config = dict(
    encoder_arch='convmixer',
    num_classes=37,
    encoder_depths=[18],
    encoder_kernel_size=7,
    decoder_norm='groupnorm',
    decoder_widths=[64, 128, 256, 256],
    decoder_blocks_per_level=2,
    decoder_block='plain',
    lr=0.002,
    grad_clip=1.0,
    batch_size=128,
    final_lr_fraction=0,
    warmup_steps=700,
)
Rows from block 1 of the decoder, named by matrix and row number. Each number is 128 + 24 x the weight over its row's rms, rounded and kept within 0 to 255. All counts start at 0.
# conv: 3x3 conv (decoder.mid.1.conv.weight, 256x256x3x3), inputs 224-237, a 3x3 kernel for each
conv.4 [127 139 131 120 178 135 125 125 159 108 109 131 101  86 149 102 104 144 136 137 119 164 113 156 127 120 105 116 153 146 119 188  96 113 151 125 124 158 135 112  89 102 124 114 129 102 122 143 102 180  96  93 158 126 116 113 129 110  29 118 129  65 107 117 128 122 125  62  93 133 108 129 122 159 135 135  65 127 127  78 145 127 141 154 112  74 103 123  75 126 128 116 135 114  78 125 144 107 153 123 126 117 105 113 115 105  97 117  99 116 111  93  32  67 120 108 101  95 123 120 116  72  72 130 104 107]
conv.5 [127 138 143 137  72 126 131 109 111  96 145 130 109 151 127 141 103 105 144 103 167  94 135 134 100  90 140 126 114 149 107  93 122 111  94 140 139 102 122  65  96  97 102  96 128 112 113 149 156  85 124 121 114 130 145 143 121  72 104 162 126 109 122 101 122 144  50  67 128 138 159 109 190 138 147 100 170 150  86 132 133 114 137 111 101 105 132  91 147 118 158 114 104 138 135 152 117 160 136 141 119 154 124 150 135 138 112 116 146 122 120 109 127 148 143 150 123 137  75 127  94 151 152 158 120 118]
conv.6 [110 122 131 118  96  61 141 104  98  85 136 145 101 141 141 113 128 131 122 143 133 114 128  97 122 143 108 137 171 123  38 170  85 131 136 107 153 109 110 126  78 101 107  98 150 118 148 113 111 140  70 147 139 125 148 109 118 140  53 116 147 103 134 151  92 160 131 116 133 110 148 112 150 132 135 122 139  76 128 133 151 128  78  88 152 100 138 154  80 165 146 156  84 130 105 177 119  91 113 111 136 161  66  97 133 103 144  94 117 121 137 133 114 120  85 101 101 124  85  75 124 140 118 133 122 123]
conv.7 [115 148 127 121 129  93 120  98  68 101 142 103  68 138 122  92 140 102 158 126 108 110 132 114 125 140  59 122 136 128  26 166 125 129 132 133 141 171 130 131 127 153 146 126 140 124 114 152 106 145 106 118 109  96 147  98 131 135  89 140 112 146 116 131 107 105 147  43 143 114 145 141 131 137 122 107 115  73 125 152  88 158 163 136 121 118 141 138 131 135 150 150 119 128 154 130  75 106 103 116 134 108  53  81 133 170 137 112 150 109 128 129  93 123 120 132  94 120 115 131 123 146 104 128 149 125]
conv.8 [117  98 108 117  55 131 141 150 137 105 154 145 136 131 112 140  93 119  80 138 102 126 143  81 126  84 148 142 135 125 143  60 149 130  91 116 122 110 144 100 109  85 137  95 126 132 127 115 136  58 142 120 138 109 132 114 118  86 146  97 119 111 138 155 150 121 143 141 138 131 126 118 161 137 109 138 168 109 147 127 124 145 137 126 131 134 147 106 136 116 159 100 135  99 127 157 106 119 109 121 158 166 140 136 128 122 140 133 106 145 107 137 157 102 134 123 133 123 115  60 154 139 126 157 103 101]
conv.9 [121 100 118 137 110  95 131 120 114 129 133 135 141 133 102 129 135  97 103 134 145 133 117 112 140  89  87 113 133 145 110 137 166 131 115 125 113 118 174 115 105 129 114 108 113 121 118 116 138 113 165 135 111 136 107 152  99 143 103 147 142  62  97 128 136 153 108  86 142 116 141 122 105 133 123 136 137 107 131  68 112 133 174 179 119  88 145 119  70 118 167 120 118 171  93  94 138 145  90 159 108 126 136 163 125 143 154  95 143 138  98 109  94 126 109 113 136 133 153 125  99 108  83 108 111 146]
conv.10 [107  34 105 111  44 122 131 137 125 131 142 102 142 112  69 129 116 111 130 142 100 119 135  77 148 138 120 140 108 143 124   4 125 128 103 121 136  91 144 139 149 154 125 104 143 136 106 118 142  58 142 128 110 122 126 125 122 105 186 112 111 157 137 169 115 122 125 157 100 120 101 137 134 138 126 120 167  86 134 154  81 159 129 118 126 170 120 111 132 134 107 159 134  91 118 115 140 117 107 128 141 124 149 105  65 116 147 121 130 120 129 138 163 132 131 135 124 162 135 133 161 167 105 137 121 138]
conv.11 [123 117 126 139 136 114 156 123 116 139 117  79 128 134 106 101 143 122 114 123 132 120 101 141 144  90 158 159  80 110  98 186 108 115  91 146 137 184 135 125 103 114 127 153 103 151 119 132 129 146 114 114 120 122 120 182 135 110 133 128 117 132 115 100 146 128  88  32 127 117 138  92 121 121 127 107 138  94 103 103 170 149 175 132 110 151 129 109 134 137  89 122 120 185 166 110  77 136 157 194 128  89  88 135 127 107 119  73  96 128 130 120  90 119 130 118 109 107 109 128 136 100 150 138 122 149]
conv.12 [137 104 127  92 108 132 116 109  99 132 127  69 163 111 138 144  86 130 150 148 118 118 178  94 111 120 125 161  79 115 134  60 123 116 141 108  69 119 140 145 111 131 159 135 125 159  92 132 121 111 135 112 128 130 155 134 131 116 116 121 103 136 118 126 139 111 119 158 125 137 150  93 173 152 162  93 115 147  99 140 142 132  71 100 148 144 123 116 179 120  88 102 155 155 126 126 147 116 132 142 127  63 153 141 102 134  95 122 126 106 139 128 125 106 120 133  93 148 131 127 127 113 156 146 159 159]
conv.13 [102 125 107  87 137 148 143 102 101  82 150 146  73 125 109  96 110 114 130 166  89 161 148 139 140 146 140 132 161 117  81 206 142 141 133 125 101 153 126 138 161 131 130 133 117 143 151 128 123 162 137 132  96 125 110 100 122 144 136 114 122 140 115 132 137 154 158 148 144 116 125 105 116 124 118 123 137 111 111 114 128 128 134 167 119 125  98 159 113 117  89 148 111 138 122 109 113 150 135  94 129 142  96  76  83 102 147  97 111 111  92 114 112 112  92  86 105 136 155 122 120 139 128 122  96 147]
conv.14 [119 100 123 127 130 149 122 124 107 118 140 106 124 154  88 116 134  94  95 117 122 148 102 162 146 110 173 119 119 125  99 140 118 121 112 139 123 106  90 157 114 118 105 135 130 107 139 100 172 120 141 131 107 136 132 116  95 128 119  81 128  88 105 116 119 152 121 129 122 126 114 116  98 127 102 129 153 122 130 133 133 133 129 109 124 106  84 125 102  98 117 120 123 157  92  93 163 125 147 139 113 132 129 152  81 119 150 101 122 132 110 161  89  87 109 111 124 134 150  87 123 157 119 121  93 102]
conv.15 [141 144 129 133 138 128 104  98 127 102 126 142 130 134 143 129 131 123 125 145 129 137 132 117 128 130 131 137 137 146  98 102 100 138 131 107 134 102 129  93  78  78 119 121 137 146 139 133 107 117 132 108 136 138 122 128 150  79  29  99 139 122 148 125 104 116 110  53  97 136 142 136 125 128 151 108  75 124 125  84 123 117 148 126  85  67 122 143 107 135 148 145 137  93 141 154 131 119 139 130 141 131  83 120 133 115 141 103  85  86  93  88  69  89 107  97 125  81 120 143 132  80 138 121 102 107]
conv.16 [126 136 126 124  95 113 143 156  75 108 123 114  95 137 123 120 116 121 126 123 134  77 152 122 122 116 119 149 120 104 143 145 125 106  99 132 126 125 129 119 123 139 142 101  94 133 122 145 139 130 103 146 156 105 107  94 135  98 116 129 138 124 128 150 118  89  88  96 127 125 136  84 118  88 128 144 139  94  98 135 118 104 118 102 112 130 125 149 113  95 102 146 115 149 129 168 118 111 130 108 123 119  94 104 118 140  99 106  86 104 117  76  88 127 107  93  81 135  58 169 111 166 130 107 115  97]
conv.17 [ 93  71 104 101 108 115 143 159 115 122 103 116 140  62  89 137 127 133 120 134 139 147 125 106 143 131 100 134 104 118 144  73 128 163 148 101 120 118 108 143 163 118 150  99 107 118  97 119  68  79 111 142 159 153 140 141 113 168 187 141 106 121 107 142 114 114 129 164 142 137  95 117 103 154 126 116  82 136 116 150 153 144 123 118 120 165 139 128 131 152 108 143 121 106 113  94 158 135 130  91 106 124 132 129 116 119 161 146 133 144 127 129 167 158 114 108  99 139 123 111 129 102 116 103 115 145]
conv.18 [ 89  83 116  83 112 129 123 139 134 148 112 102 141  76 103 128 113 108 137 127 136 124 101 123 134 129 108 158 115 117 142  70 139 122 134 140 125 135 120 149 131 133 104 142 147  90  99 131  99 113 127 122 123 123 103 147 142 180 148 111  88 127 113 135 173 114 120 124 134 116  85 108 106  90 108 129  65 158 134 134 142 132 135 124 174 108 121  93 130 140 123 166 121 118 113 155 167 153  90 107 106 135 140 117 108 101 137 117 127 135 128  77 107 149 120 122 125 110 128 120 131  87 140 118 137 112]
conv.19 [ 95  89 112 113 133 131 121 117 118 142 111 110 115 101 131 137 143 134 115  93 137 111  70  99 100  98 106 119 129 136 113  99 117 108 125 106 121 102 119 111  82  88 149 146 161 122 125 103  97 117 118 140 121 139 121 137 108 126 133 118  93 127 115 136 132 113 134 129 142 111 111 123 139 114 121 131 122 145 148 165 151 134 144 174 112 130 118 115 135 148 149 176 107 115  93 116 179 134 131 130 136 159 138 142 138 164 149 144 130 158 130 132 120 137 139 116 127 150 122 133 143 138 121 154 117 139]
conv.20 [ 92  88 137 117  75 109 119 115 131 142 118 136 131  83 107 146  98  58 148 138 115 110  79 112  92  88  83 142 136 105 151 110  89 119  72 139 163 144 157 143  73  60 129 149 158 121 134 132 104  77 107 143  77 135 142 159 128 156 104 142 114  96  92 146 171 162 121 106 130 131 154 133 175 170 142 153  79 116 103  91 103 128 177 152 143 120 122 109  80 149 101 136 119 143 121  95 156 147  97 111 138 135 139 159 108 153 116 101 152 128 140 146 124 149 117 140 109 147 114 100 134  86 132 121 134 113]
conv.21 [119 109 123 113 125  71 131 121 104 113 116  99  90 129 115  56 115 135 121 119 120  87 150 115 114 137 147 112 131 145 152 123 156 146 105 155 127 127 113 121 156 139  99 138 115 123  98 124 147 111 119 118  91 133 125 145 111 106 133 129 116 148  96 136 146 143 101 118 112 110 113 112 169 130 111 100 135  99  76 124 132 133 158 145 147 173 153 110 135  99 119 141 116 147 135 143 137 151 120 174 158 158 173 136 131 109  85 125 136 135 116 114 156 131 153 155 124 142 102  98  79 163 116 104 144  98]
conv.22 [ 87 112 126  98 109 110 171 146 153 110 135 121  93 120  83 108 132  96 126 100 111 109 117 123 109 125 113 107 123 139   0 128 110  97 110 151 136 119 129 126  97  92 157 131 103 131 133 133  86 107 167 133  94 108 132 150 120 148 132 139 124 116 120 138 148 149 144  82 162 109 135 130 139 155 147 150 148 100 100 112 114 130 163 138 107 107 115 134 103 147 117 133 123 149 145 115 113 165 130  89 167 126 116 134  93 123 142 132 132 106  85 155 105 113 138 119 106 156 159 105 158 139 121 151 139  90]
conv.23 [132 132 122 108 151 110 124 136 135 119 137 125 125 134 123 103 127 113 132 140  95 134 126  97 124 130  89 133 138 150  34 192 115  83 197 145 110 151 148  95 129 135 145 135 132 106 119 126 104 141 122  89 151 127 117 120 121  95  71 133 140  88 131 145 109 134 133  50 131 155  83 151 106 135 137 124 143 119 134 118  32 109 130 143 112 115 129 135 114 143  94 127 119 145 118 105 121 119 110 144 146  98 117 120 138 118 121 124 128 117 142 104 103 136 111 101 139  95 144 166 159  98  97 163  62  76]
conv.24 [113 109 117  84 104 120 133 131 130 138 111 126 131  75 127 134 113 116 125 126 131 119  86 106  98 107  71 116 150 111 130 133 114 134 123 156 104 131 105 136  99 107 120 114 126 139 138 101  94 127 107 132 108  99 109 135 126 172 130 135 111 112 107 121 145 124 138 156 141  97  95  84 136 142 138 117  80 136 117 121 128 150 124 129 141 118 125 140 101 128 120 130 168 142 101 118 138 151 136  96 133 145 152 131 118 118 141 133 118 122 121 141 176 160  90 131 113 121 117 120 100  79 129 123 155  95]
conv.25 [124  75 121 139  77 109 129 113 108 103 134  77 134 136  93 120 134 107  89 142 128  93 126 106 105 111 138 123 112 141 120  82 155  97  97 117 116  61 145 104  84 131 100 126 104 151 118 133 141  59 141 146 109 120 133 139 136 118 146 116  94 115 120 133  91 122 153 104 121 135 137 133  91 138 135 117 179 136 148 149 153 158 123 129 131 130 105 136 138 138  94  94 109 124 131 137 112 135 122 144 117  96 147 140 117 168 148 140 143 116 116 146 157 140 125 123 149 137 162 142 183 171 109 191 148 122]
conv.26 [116 149 138  88 141 136 109 122 141  87 113 134  85  92 160 106 117 130 139 109 134 144  87 144 119 123 108 121 181 113 119 169 116 116 147 159 131 142  94 140 101 112 139 131 138 124 132  80  86 165 103 112 128 129 124 116 134 128  59 132 121  99 119 102 106 130 130 110 132 122 111 128 148 147 143 140  80 127 128  89 144 125  89 130 147  72 122 139  97 162 129  85 152 114 108 140 137 120 151 104 154 153  87 125 123 106 114 106 126 113 161 127 109 137 109 135 136 109 117 110 122  46 128 128 135 136]
conv.27 [123 121 131 123 129 139  93 138 126 104 125 132 122 109 113 120 119 101  95 131 112 143 135 127 134 152 140 118 134 127 123 143 115 150 157 129  89 120 127 142 132 109 141 141  97 144 137 127 140 120 125 127 136 132 145 136 113 103 119 132 133 103 107 141 117 153 121 111  92 124 114  86 106 122 108 109 136 111 126 105 132 173 120 122 111 124 112 123  99 105  74 146 163 103 137 107 174 108 111  80 114 138 117 138  92 103 153 135  85 125 129 170  86  71 170  92  86 117 118 124 152 142  98 127 110 125]
conv.28 [106  96 124 112 145 103  76  66  80 102 150 107 123 120 140 119 115 142  98 134 122  85 127 161 123 142 121 106 105  71 107 190  85 103 150 154 130 164 110 137 163 157 121 130 148 162 100 139 111 157  94 121 146 122 108 104 104 164 128 143 107 151 110 102 127 116 129 121  97 116 156 129 122 164 135 150 133  94 138 132 126 177 152 123 185 150 138 108 130 111 151 133 127 115 171 127 112  86 127 122 132 103  88  98 139 125 109 137 119  99 111 129 119 130 119 117 120 111 127 116 180 132 129 147 161 130]
conv.29 [133 129 112 128 116 110 106 126 117 105 127 129  98 150 126  90 138 119 136 146 139 140 149 116 120 140 167 137 126 161 131 124 119 118 146 120 126 107 127  79 129 117 129 123 131 125 123 151 137  97 123 138 129 115 121 113 142  84  98 115 120 103 125  85 123 124  76 113 118 130 117 140 117 110 120  78 123 121  96 127 122  89 110 102 112 108 115 128 137 151  86  78 132 132 133 107 108 106 113  88  94 125 101 117 124 115 105 116  62  45  84  52  42  85  75  78 104 108 115  94 104 133 159  82 111 120]
conv.30 [124 104  93 137 124 144 129  84  84 140 111 143 127 120 137 151 119 114 144  96 104 161 101  87 109  98 117 129 105 143 127 120 139 144 110 143 141 130 144 144 116  59 164  86 161 106 123 115 135 131 144 118 111 121 108 123 132 116 111 140 146  86 115 155 145 119 115 123 103  93 123 141 107  97 131 136  82 153 140 112 109 131 130 169 106  87 126 132 105 151 187 132 118 153  83 119 153 134  86 144 127 140 142 153 101 129 135 121 130 147 137 112 124 155  98 160 137 136 147  76 121 125 124  83 134 172]
conv.31 [135 138 141  72  97 121 147 151 129  95 144 149 134 143 145 134 116 110 128 146 150 147 141 124 101 101 133 138 150 131 123 106 134 136 114 154 163 106 160  87  63 110  97 132 108 164 137 141 116 130 134 156 127 120 149 110 137 115  80  95 121 111 136 144  73 133 128  86 136 154 160 122 143 163 144 130 142 121 143  72 151 148 102 115  92 125 146 135 129 118 123 111 147 148 148 133 156 113 137 155 151 128 121 157 135 138  95 134 105 117 121 157 113 101 123 116 141  96 122 100 157 110 128 130 100 116]
conv.32 [108 100 121 130 123 122 135 100 102 153  80  44 153 125 114 106 120 125  82 134 102 113  90  83 105 110 131 143  93 139  97 164 114 132 110 121 150 116 126  89 106  99 122 119 106 128  64 129 135 123 133 132 126 138 135 161 120 102  97 114 111 118 128 131 108 127 110  78 118 129 140 116  87  80 136 103 169 141 105 106 126 141 118 135 126 116 129 132 148 113 122 122 110 174 152 123  67 121 116 175 115 113 115 130 146 137  90 131  88 110 130  78  98 128 110 124 130 104 105 136 126 144 130 176  88 157]
conv.33 [117 105 113  95  76 131 138 133 117 140 142 108 150  91  97 138  99 126 138 125 153 151 126  94 160 116 111 139 150 116 135   1 146 119  78 119 120 120 100 150 108 133 110 132 136 139 145  85 115  96 139 133 137 139 161 107 132 110 149 102  99 123 137 120  80 109 114 184 115 122 136 113 136 130 127 104 129 132 123  66 146 138  81 151 101 139 126 141 126 138  91 139 147 144 139  98 154 139 157 122 158 122 148 124 111 129 153 113 111 107  93 164 151 117 127 139 118 102 135 131 123 127 136 116 115 152]
conv.34 [105  86  90 145 146 142 100 130 134 135 125 134 104 126 109 127 150 137 100 135 122 134 146 169 125 140 130 138 147 136 121 114 133 135 140 133 131 127 120 113 100  86 142 138 151 112 102 110 130 113 123 153 155 118 121 136 108  91  85 117 120 122 138 103 113 106 124 127 135 121 111 137 146 125  93 123  41  69 124 151 140 103 141 131 105  75 102 150 132 131 122 174 175  96  84 127 146 140 155  86 110 120  99 106 104 136 170 123 112 136  89 102  92 123  77  59 119 124 125 112 106 133 124 139 114 128]
conv.35 [107  88 115 150 133 110 145 153 148 151  99 131  95 105  92 128 135 132 122  97 124 109 121 169 138 140 139 108 117 133 107 141 121 116 137 119 143 127 130  75  93  83 159  93 152  58 125 121 111  73  95 154 152 139 131 145  92 123 106 154  98 132 126 108 148 120 110  82 113 132 139 136 122 100 128 102  78 128 121 139 124 104 168 134  59 106  98 118 149 138 122 162 142 127 129 143  97 151 133 130 111 113 112  98  91 153 143 136 111 116 105 105 100 134 100  94 111 127 125 117 135  96 144 118 100  94]
conv.36 [121  79 115 117 114 124 131 102 140 133 119 138 146  92 137 133  95  96 117 124 122 122  85 133 109 137 156  85 119 116  78  76 141 121 108 142 137 118 142 153  98 139 145 122 118 133 105 163 115 107 121 137 122 134 131 128  81 142 128 145 117 128 116 142 135 107 102 130  97 126  54 129 142 103  98  99 131 167 145 163 149 131 111 110  89 133 125  86 127 117 106 182  96  84 118 131 133 124 145  91  83 141 169  83  92 132 137 108 111 122  79 140 111 111 100 117 144 140 144 133 158 164 162 115 111 119]
conv.37 [110 105 138 155 108 118 120 127 125 131 132 112 109 119 108 122 157 120 124 131  89 102 165 124 132 134 111 142 118 141 146  46 140  90  79 129 114  88 127  90  91 144  93 170 130 124 123 132 105  55 106 144  97 114 115 158 138  44 173 147  89 120 112 124 135 129  83 107 119 106 113 114 104 145 154  76  86 122  91 118 136 132 120 127  71 107 116  81 143 156 144 183 110 107 146 112 103 141 138 127 123 117  98 114 148 135 157 130  87 123 139  78 155 162 101 128 154 104 130 149  77 144 134 112 135 137]
conv.38 [126 142 125 137 116 104  96  92 110  96 127 119  78 159 132 120 137 111 137 116 140 104 146  98 117 118 151 131 110 141  92 119 134 125 136 124 117 110 119 140 119 114 122 118  97 127 148 168 173 131 126 119 109 126 111 117 134  94 111 119 130 116 121 134  61  92 120 106 135 125 137 132 130 106 139  58 178 136 100 159 134 111 128 100 147 109 129 151 127 125 128 158  88 112 146 112 116 105 125 122 138 105  79 108 129 147 104 108 109  61  95 107  97  94 105 102  92 141  88 134  91 189 153 140 124 135]
conv.39 [104 130 137 120 140 133  84 117 147 133  78  98 118  98 113 115  98 121 149 143 109 144 127 144 148 143 171 135 101  93 138 147 108 137 179 119 106 163 116 133 125 137 136 154 146  93 127  82 103 139 113 124 135 129 107 162  87  98 131 131 126 150 118  91 111  86  94 116 130  97 139 115 113  42  82  93  70 109 123 140 144  95 128 146 160 128 152 114 147 121 136 129  69 116 107 152 121 117 123 115  81 106  97 116 138 124 113 116  53 125  94 115 126 128 148 120 151 104 132 122 122 108 123 156 106 109]
conv.40 [101  93 133 145 159 140  86 102 108  90  97 133 102  99 160 113 117 150 129 135 110 126 128 150 115 148 124 133  99 125 129  81 128 127 111 156 170 161 147 143  99 125 116 137 160 121 114 142 137 137 114 111 111  83 132 162 121 118 107  98 131 108 129 117 140 111 139  69 100 143 139 134 117 142 150 122 110 174 114 121 148 153 177 155 153 120 102  84  91 107 134 145 138 104 113 163 135 136 143 132 106 144 101 133 127 113 119 115 160 118 116  94  58 129 143 151 130 140 121 196 134  86 143 133 115  98]
conv.41 [113 149 133 110 131 119  99 132 140 118 119  94 132 121 116 111 101 106 151 156 101 148 129 164 125 138 150 135 102 153 143 155 113 128 154 143 173 133  93 124 140  97 146 112 120 125 115 121 149 135  89 114 137 143 120 137 136  93 125 125 128 139 134  99  87  91 128 139 138 126  93 118 161 101  99 136  86 124 101 107 123 149  70 169 107 147 172 139 143 119  93  98 157 140 118  92 143 151 137 115 105  73 139 155 104 106 103 112  95 142  99 145 103  79  94  90 130 168 167  78 127 117 171 127  64 100]
conv.42 [126 117 128  99 123 137 127 142 123 113 132 130 130 134 133 107 117 120  81 105  77  97  88  77 124  81 110 128 116 130 120 128 123 134 112 144 111  96 139 109  67 139 117 139 142 121 103 152 106 132 158  94 119 135 122 140 115 115  95 120 130 125 117 152 156 146 129 116 128 135 118 118 115 126 133 141 147 125 141 147 142 139 155 154 136 152 164 134 130 149 110 125 111 166 160 119 149 130 166 177 164 138 181 156 148 120 113 122 131 151 138 138 132 129 141 158 128 122 136 122 155 156 131 129 148 106]
conv.43 [111 113 147 109 136 104 105 107 125 117 103 105 145 106 142 135 144 128 104 126  95 105 137 132 141 143 114  90  95 132  97 114 100 118 113 134 153 135  84 131  75 133 157 154 124 125 125 121 112 136 105 124 128 117 158 170 114 131 117 122 131 159 140 126 112  59 143  97 114  91 130 109  88 144 134 171 152  92 144 136 137 157 121 128 145  95 109 122 133 135 135 131  96 118 121 128 133 149 140  91  89 136 141 119 147 149  93 132 106 129 114 114 115 121 141 127 120 130 159 125 191 106 143 171 147 122]
conv.44 [132 107 106 139 145 121  83 107 138 129 118 124  86 115  92  98 126 105 125 142 126 144 118 153 126 181 110 144 115  91 139 142  97 118 158 140 121  93  93 105 164 123 137 144 131 126  99 110 132 115 117 136 151 142  90  96 104 150 134 146 105 119 134 112 123 124 118 101 103 158 139 139 131 115  99 143  85 103 120  97  71  87 115 100 125 115 110 115 121 132  90 133 128  76 123 114 132 125 124 110 115  98  72 100  77 106 145 146  94  95 117 137 129 155 146 133 131 125  94 112 129 107 116 125 121 138]
conv.45 [120 130 128 118  98  63 135 144  88 107 138 132 117 134 119 123 132 114 150 137 138 110 133  90 145 103 100 113 121 114  33 134 136 143 147 134 143 116 140 138  79 114 136 137  97 133 129 144 116 109  98 126 159 103 116 133 101 142 131 111 104 113 120 116 117 119 112  47 125 105  90 125 144 131 112 122 120  84 148 114  90 119 158  86  94 115 112 158 147 160 105 140 127 186 129 127 133 124 105 120 131 136 106 114 124 135 143 150 136 102 111 124 116 134  82  79  89 152 106  99 110 122 132 107 108 116]
conv.46 [117 146 147 122 109 121 128 124 119 112 133 112 102 107 138 121 128 136 123 136 171 112 168 144 118  94 135 178 130 155 139  69 143 118 135 145 141  59 108 127  77 110 155 152 117 116 124 107  87 110 137 100 155 141 132 111 114  95  79 114 116 135 121 126  92 147 109 127 109 133 147 107 137 109 148 115 123 119 114  98 152 143  81 128  96  82 129 132 151 125 104 150 135 147 131  82 125 133 150 113 144 105  90 139 133 103 149  88 122 119 117 153 136  97 117 122 130 122 116 113 161 137 103 111 107 129]
conv.47 [116  83 113 140 117 146 164 166 131 154 117  87 105 128  92 111 134 116 101 153 142  79  89 131 119 115 136 122 164 125 114 152  89 132 139 109 134 137 163  80 141 118 133 158 139 108 122  98 140 100 122 155 124 104 160 153 137 122 141 118 154 121 103 129 133 136 114 112 110 119 127 117  72 123 115 125 147 121 139 146  98 164 108 111 132 165  72 126 158 115 112 154 125 122 157 131 116 111 153 150 129 168 120  90 117 130 106 113  69 126 148 154 111  98 145  93  97 109  90 128 160 133 124 137  91 105]
conv.48 [129 137 146 134 128 137 162 145 144 150 139 133 153 116 127 161 131 126 163 176 156 155 170 164 141 139 155 126 165 133 179 154 154 146 155 145 121 125 134 154 134 145 143 144 146 159 154 133 153 155 129 165 133 136 130 129 142 145 138 130 136 137 138 130 133 130 140 152 124 129 131 123 128 132 132 127 127 127 126 125 122 136 109 132 142 140 125 157 134 144 106 113 130  99 131 113 148 140 100 112 119 144 140 111 105 126 134 111 119 118 111 117 114 118 106 113 114 133 140 146 137 131 142 146 141 140]
conv.49 [101 121 132 137  47 106 152 150 148 125  77 132 137 118 120 132 138  94  89 141 119  78 133  80 102 118 151 154 120 136  98 117 141 116 105 146 163  73 144 142  88 115 160 128 119  85 119 118 127  78 130 148 130 146 159 119 129  97 135 134 115 115 122 121 121 132 132 106 133 137 134  95 108  99 145 134 131 111 127 129  84 134 141 155 110 121 110 105 126 107 143  92 119 161 112 136 126 154 144 139  98 125 118 143 152 122 116 107 127 112 112 121 120 102 110  90 136 124  89 120 151 155 113 147 112 119]
conv.50 [109 101 130 134 117 143 124  58  98 132 119 125 106 110 105 158 133 114  97  96 146 103  71 187 128  59 162  94 103 112 100 135 137 107  67 109 106 131 142 133  89 128 141  80 139 121 114 122 105 110 110 134 106 124 140 138 140 123  93 127 101  78 123 118 128 164 104  64 120 126 159 119  89 101 124 131 129 113 126 136 116 121 169 169 145  71 110  93  86 164 112 143 119 134  82 151 135 105 138 112  96 124 115 129 128 140 153  92 110 106 123 107  80 130 120 103  91 114 115 120 139 135  87 135 117  97]
conv.51 [109 100 127 132 156 125 122 105  96 136 155 126 111 115 141 125 140 155 114 144 155 119 103 122 157 110 137 148  98 132  96  90 123 158 111 133 150 136 125 130  83 102 132 139 136 122 100 141 107  99 124 135 151 128 137 157 114 124  62  84 121 110 141 107 132  89 135  85 149 142 133 143  98 115 123  97  69 102 133 132 145 146 164 126 135  93 109 138 105 114 178 141 148 131 148 139 126 111 156 103 114 137  70 114 156 130 165  94 147 136  85 105 104 118  98 117 135 131 140 132  92 100 116 147 152 147]
conv.52 [101  88 115 111 154 123 145 162 142 112  87 111 134 112 126 114 136 128 109 116 120 121  86 148 117  92 137 137 107 116  62 176 109 135 126 139 141 133 134 128  80  98  99 131 118 110 112 112 119 149  91 133 153 119 149 143 129 101  98 142 143 117 139 136 146 124 122  59 100 133 119 109 112 153 108 144 133  73 117 100 122 135 125 103 121 105 117 142 121  95 134  81 155 137 119 107 109 119 168 146 134 118 111 136 148 137 111 105 121 138 124 126  79 125  87  53 107 142 115 101 148 125 116 157 104 158]
conv.53 [141 139 120 157 137 125  79  82 105  90 119 117 113 158 132 111 130 115 147 136 100 142 150 108 128 150  91 150 123 110 129 158 115 104 116 138 118  95 117  82 110 102 120 129 132 108 103 116 162 119 118  75  77 108 122 147 132  92  84 141 118 125 117  96  98 147 107  63 133 131 148 126 141 123 117 117 147 107 126 142  91  78 153 142 109  60 112 101 121 133 115 154 122 113 143 119 119 155 103 165 139 129 126 142 128  91 129 122 128 120 143  42  59 131 119 139 107 117 112 110  67 131 114 119 152  94]
conv.54 [133 100 126 105 103 111 122 147 141  66 132 138 112 140 126 136 133 118 135 102  97 104  85  99  87  91 111 139 144 108 126  41 125 108 114 124 102 142  95 150  89 118  89  98 111 130 124 135 141 149 129 149 150 141 133 157 118 129  82 161  76 132 132 125 147 117 110 111 142 117 116 104 140 126 118 121 112 161 133 139 157 145 136  70 125 104 150 100 137 169  99 151 137 114 141 142 163 125 151  70 110 130 116 139  96 127 141 143 125 112 113 107 119  98 124 118 108 129 134 130 151 136 171 154 139  93]
conv.55 [ 96 125 100 122 140 114 121 128 141 110 132 139 119 141 111 100 138 110  94 129  97 101 135 157 129 142 127 142 104 118 108 149 136 121 137 132 101 106 143 147 106 113 133 116 106  97 156 135 146 101  75 145 133 137  79 111 124 117 119 115 147 126 121 107 109 128 136  77  99 121 118 130 111  67 143 103 129 114 124 142  90 107 150 170 103 130  76 149 119 128 124 134 117 170 121 127 119 136 112 135 137 126 102  76 104 124 146 139 138 100  78 117  96  90 115 106 111 126 134 153 125 158  92 123 134 135]
conv.56 [102 111 124 101 136 137 129 111 114 126 135 133 140 104 117 148 114 125 122  98 144 121  97 127 141 136 104 111 140 119 114 177 110 106  94 151 101 147 116 164  92 157 135 133 157 160 146 132  90 154  99 152 160 150 115 134 143 164  75 141 115 135 136 127 141 127 111  96 130  76 150 108 115 119 160 152  86  95 127 101 131 101 121 101 160 107 137 129 143 138 132 141 124 125 106 155 111  81 139 100 117 149 126  56  98 137 143  86 119 112 129 112 103 114 110 102  76 119  95 128 157 116 111 121 152 148]
conv.57 [ 85  95 131 128 134 144 103 126 119 148 118 137 104  82 138 110 138 142 138 137 108 135 118 109 156 109 148 139 132 123 106  85 142 185 113 169 113 113 126 150  82 140 125 148 136 102 122 139 110 144 140 166 128 136 115 148  98 135 108 124 147 107 103 160 124 113 134 126 132 127 115 119 118 114 139 131  90 162 128 103 128 125 115 125  71 128 145 160 114 144  84 136 128 118 109  95 131  99 157 125 137 125 110 118 108 153 171 128 112 108 128 162 109 132  84 104  80 131 145 115 143  83 112 125 157  99]
conv.58 [134 112 101 143 140 114 125  89 109 130 146  92 122 115 133  91 128 128 101 143 150  90 111 175 164 111 146 131 119 113  98 156  97 141 137 144  90 121 137 126  83 206 124 123 111 133  68 128 131 147  97 140 118 125 135 144 139 105 113 128 117 164 149 145 143 119  74  84 130 116 123 126 110 105 104 135 148  99  89 118 148 137 135 124 114 147 142 106 162 120  84 128 117  95 146 106 131 116 128 135 108 139 142  96 145 101 156 110 112 125 132  84  93 105 132  89 116 114  95 139 140 108 129  90  98  97]